From a checkpoint of a small multi-label image tagger.
Model: 2.65M parameters, arch vit, activation star_relu, patch size [8, 8].
Rows from block 2, named by matrix and row number. Rows with one number belong to one neuron. Each number is 128 + 32 x the weight over its row's rms, rounded and kept within 0 to 255. All counts start at 0. Numbers have three digits each. After the name is the row's rms in percent of the matrix's.
# fc1: MLP up (model.blocks.2.mlp.fc1.weight, 320x160), inputs 80-159
# fc2: MLP down (model.blocks.2.mlp.fc2.weight, 160x320, transposed), outputs 80-159
fc1.22 081:159119116121122152127089229145176125115056058125131147136101097132133145097135148149164132195118178093169140192147080120087093190114134153149099133141178108122143145125125178158122097092141148138092125074079125089121155160111123134182139101
fc2.22 068:148148144189128107160097148128082085182147140089133083099114112154185114135156148079133107062101122040145156088101103097134128113139113114118189121143070131103103128166124125133175078170170147137111124152160110135171180160102162133113115099
fc1.23 071:171092079132159102093157133103127127195155109100121158095160144099124091115225109122137133108086134104193077106130134097139138124114145143151203140167128076147149109132157149165114095161094173132105074112164126102098089192127133164130081146
fc2.23 076:146109082159153138084128123168120110175118128129135152136103137090125105139225111092138138072152110114088126112123130126117137105167142085135170134147120123175130112201148102139086088167113129141144077115155136062127160211113099130158000161
fc1.24 155:089148119113105145137126165157073154081043121155115087130110126136156071139136129121183067120131096123159105143110113139074062111119120077193102148155139097152153131126090148135093097137121098093125107162102187065106145156153093106105112099
fc2.24 140:113151104171161170101106128046098121146129139134124048125156175077084097166199117125131077102121105050179156111139112157165115106194112116186157123160119099108095118204119133098082166145149113106103117155084140115110106128106097092107049106
fc1.25 091:132121139106116142108150089147168133166135119185213166165073124110114163131213146147126108135135150168120122157098113092099096157174112157089125120137099152124128108104100141115133104083104156165157120086176140081111078208146139091092060113
fc2.25 077:144137143125100114100109104133103162153127105075074097097108058155145142148115101140127070149071130119095100115153094138152156161113138143155148069115108133133152117145129155058105153113149088091110172132119141159167137098155188111173095143
fc1.26 074:127141153092117140149092132179155097160094086133102163099090120120090129110125133118162159138117120198103105126128124132113108141162168057138098124128166134151192144093121168129146125108075138095190125071189138114137161110134075054094056169
fc2.26 080:166126067179109183119111140076165072123168164124153144092179110154121123152125157127118055125109071080129122133163088144171124059142151120095196094169097127107090099095175138147164110125147119186101128149172105151165122151101100145126056136
fc1.27 096:188088132121161147097112129092123120177125099087104191057137120066072149150205126115205136132096107124115126153157105149104143127167136134120134121141194137108072101127168148164109096102165167169082102101116152084119133148133116157153061115
fc2.27 078:158120085175142110141107136099120109149143148119128124183087093116173072129193181106136153087106100127135131131105154122088110093167121069161203148177113113163147105165144112176098056164156132091120111125176119098126192192099118133137034136
fc1.28 081:117100122141167115146134138097098130092112095057112107058139162063156114115108183118121158089115122161166118116122153085129123124101123092139088162163168082135162143129128148156088135175186161104128126076117114095087099152169097163143080052
fc2.28 087:150105109180149172109182070160140094128155156187202156098121126068135112151153120108167096155130100151133093113166103160169159120178146137100200129130114113150119123109149111154140058134089145150113118118135125134126100185130090127106001148
fc1.29 075:140110143111143133105166138127111159152150021175131101170100144097134125132155135093097104156107146183101062080114173145088175119156144135087152042135104141143123103081144121128111168131075116164124169127141157144181139158111139129101096135
fc2.29 061:142141151191111135171121157076137098133135140111087120137108112127130126118125118110198129086099108049069151100183089117153156123140155099160168118087135064085166156118089094109165097175110130107135166180083164168137196144138120104098000123
fc1.30 050:131068176101129133104096220138116141132086133161125108136149134091150102136112187102124118122115167138152186091148121147115157142139192114083070196144135069142119150171091131149098112099181089137137113093091142106105120131134125144051025080
fc2.30 074:147121118159156180168119123151096118181131145162130095096082128114119072158146106047134053089110149092126125123154125142123171127228168106147193086169145107089093119126162145103134115152147136118136114137184126114102144170168146135112000173
fc1.31 058:165209153122137104141090148093156099112095117114107163146107127140205094124095172151129134144079131146071124134073105072120138146105171116154116141197169077173146146134136134122130109134172162086143121131116136097167125117082149105202109151
fc2.31 061:104115112134117154198117133193123096142185157153114124074121111091108110168147106095165091097079142101113126083148121168147125130174155146130188134105128085116120126141155109105149078156179144139124080080155161151126149185138124116082000189
fc1.32 090:207120108159159083146139163112127099102120125129112172172106102144124160128175188154109145117133074116098151178153175098116103218129139083116140227141144124158035116148107104083152103137134134162150148095184108113162106132138068125118124146
fc2.32 077:112134109179153107123137096143131113104132104145101089141104111140181173167131115094112112080131179120162128166093125125120163090163182140219191085105141082151152120144013109138112117133143173103075141119187140119133102101082109082115101138
fc1.33 084:120092157134158088153113108112135131110137133101100141139114153153169157160114142106170132184115102081108212119158125127139085136136107132124139130181121077160102162154078087045182121205153157088117106115103146127128137126161105167126116054
fc2.33 078:121158102103141219134148096196132102129138166123133087103175144067086128185145120082133085137173195098209109124118146129098144121136123162083177076114108127120104148142153132072126140098139108122145173090080166106059121140110160114144128059
fc1.34 073:118078107100156108121131152085137100140111071045083111083149154073154126119117130123125158064121093142182134103136168104128125128106144119139116191175158110139182158122096160172120136107168120118082089102137142099090073131178089130143046079
fc2.34 070:130101106165133157112171121138140089112153148148169098108113121089128139162158151063163032122130109133125127113146125147164146147205156156133186086149122103145104143136174138154124097141144133163153121122156139147111133192130123126124000172
fc1.35 117:132097121119154211097100117117138086117110115130140124079140095143175084110093185069098105130144123127101113155143094123131128125107216121091159117149175122120127095112143172124153111120112081137116148125168094095166121221145096072175076144
fc2.35 127:157111121102129178054138101096158106134097124114059134136126111145171100113050168113044153119155101109100132087109139090163087133092130135100141167124122151146108104145054156140117183087115110110093099093151080112130169246148128102165153155
fc1.36 110:165110159114164103152129167150106103133082117077119162169116053128145163126121166140123128178153123124148149158176197096142050186087102048154093105172121131168086097148122079125164114154144131104130136032185167150154155125148136121064102117
fc2.36 130:134105105151143126116077070098106141037097138151131081172166166095126153116163127132129119161128139101121160173109086175170129157153129152200100174125140160133092149178110104138040126094105141181096080131116126109146085132155112059081105155
fc1.37 090:119106114129210116130139179111170146145109094155053136150091143121136062033106143130104166169128097136149129126094158085101154118104139077150115139163144118134161096120134100139140133122130081091154119155144112093113137165164140096178084143
fc2.37 079:133131133244119188124122128091099136149167165133123110094135105161151109191149155076186109138112124063081172105160116126140113124139116107114181085126191104073153126184158111141194085133112161087099090107122140179094133208133132119156015145
fc1.38 084:070149167129112127099108159155089147188138129100119124115064062168175112180104167157174172200122166121131122209088110124115126193160137091144122128121162111079098146102142148076114106085186124110124126170145138072147099134139122167142126167
fc2.38 072:099149148151083130139154136164100119203171096156169130146081130178108122114133097097156061129108155071083108074113116160143156095178107131074194147104110116110165131147146109132191159165138157136099109159167124157172170127102126141157070170